A small image denoising model, trained from scratch.
Model: 1.74M parameters, 32-pixel images, arch unet, norm groupnorm, activation leaky_relu.
Training: soap at rate 0.0029, batches of 256.
Data: trained on drawn small creatures on textured ground, 101725 training examples, 24.2 epochs.
Rows from block 3 of a small image denoising model, named by matrix and row number. Rows with one number belong to one channel. Each number is 128 + 32 x the weight over its row's rms, rounded and kept within 0 to 255. All counts start at 0. Numbers have three digits each. After the name is the row's rms in percent of the matrix's.
After each channel's rows are labels from the 100 images, of 14848, where the channel reaches its highest value: "lies over" is the class under the peak; "strongest on" is what is common among them. Only what is clearly more common there than usual is listed. The data: drawn small creatures on textured ground.
# convs0: first 3x3 conv (model.enc.1.0.convs.0.weight, 64x64x3x3, standardized in use, each kernel summed), inputs 0-63
# convs1: second 3x3 conv (model.enc.1.0.convs.1.weight, 64x64x3x3, standardized in use, transposed, each kernel summed), outputs 0-63

convs0.34 101:144099140158133127129094102140133042086116109152151134069171146147119153148127116131088121122074127115122185100069164131142102128116162118136192092139146087120097152182133084178225154118113151
convs1.34 108:106159106127114112095152097156079110147162144100096131123142113158127106152171173138118115089144142133169120152098167143185140185175169140171116144128155085093130072136123170090053168168193188
lies over: ground
strongest on: large; brown; butterfly

convs0.47 102:124159157168152136062080144126131173137178151147209102140157113102064136163076142161139153102111106122085080092175144193127117123104051097140140088105087107120100136163142134138154141108133115
convs1.47 104:170137160099177165134110156121141163147103089108081054079126104098112113073129087046120088149136166067164126114088155117117103111138131143151141101177200149117087146149136126148158115176136151
lies over: ground
strongest on: plain; butterfly

convs0.53 096:188109106093112154141143132142107137053168193135105130122148124081136169108116127092142203116138134104183151067134114160093152169095090142076148139114129137163076142158124108104094155139184185
convs1.53 106:137160085175135123129149152106106159182117087080152149162146150128098108084132109176161075139093114180090129070046107096117131120165102081115086132120118132138119147165121110169220159114114122
lies over: ground
strongest on: large; turtle

convs0.58 104:125103114151126128152131122122131104129053146119110146073126129190122115094173139091106174049148115181114121142065110125125108178127160135102159166191093104121117176142150097171149124094195179
convs1.58 106:097084112112143144084108080187165135083098189175087176074148092052090138160098145130127109127104118116093132092090134132094095060103121134134138093085086079096151154119116145111151113097132130
lies over: body
strongest on: large; dotted; orange

convs0.19 095:121108115107079132181113168142112150180176151102131120118102100162116142166193133137141105152159121151084119152140064067121152134113093115085118085121119099164175135178126075090191078179118088
convs1.19 110:120114101164157126074118188148141119083118126119143140078127137097131116138088143129157087063155105105065087105046154168175107142152132114170198138091157106094089150143104090137084117127177138
lies over: body
strongest on: striped; purple; blue

convs0.23 100:109117113101137119127122090165143169052105116099116145085136122183133088070068131076116156096160152119199144140152148117197113173149163157139135203129091120144146132151122102114144094103162181
convs1.23 094:141071099147028130119108184103115088134107143197141156130157116134077117175181153107131102122070135143108087174108146156114134203129122148119091113125115156178150135158108091171109170112126127
lies over: ground
strongest on: plain; white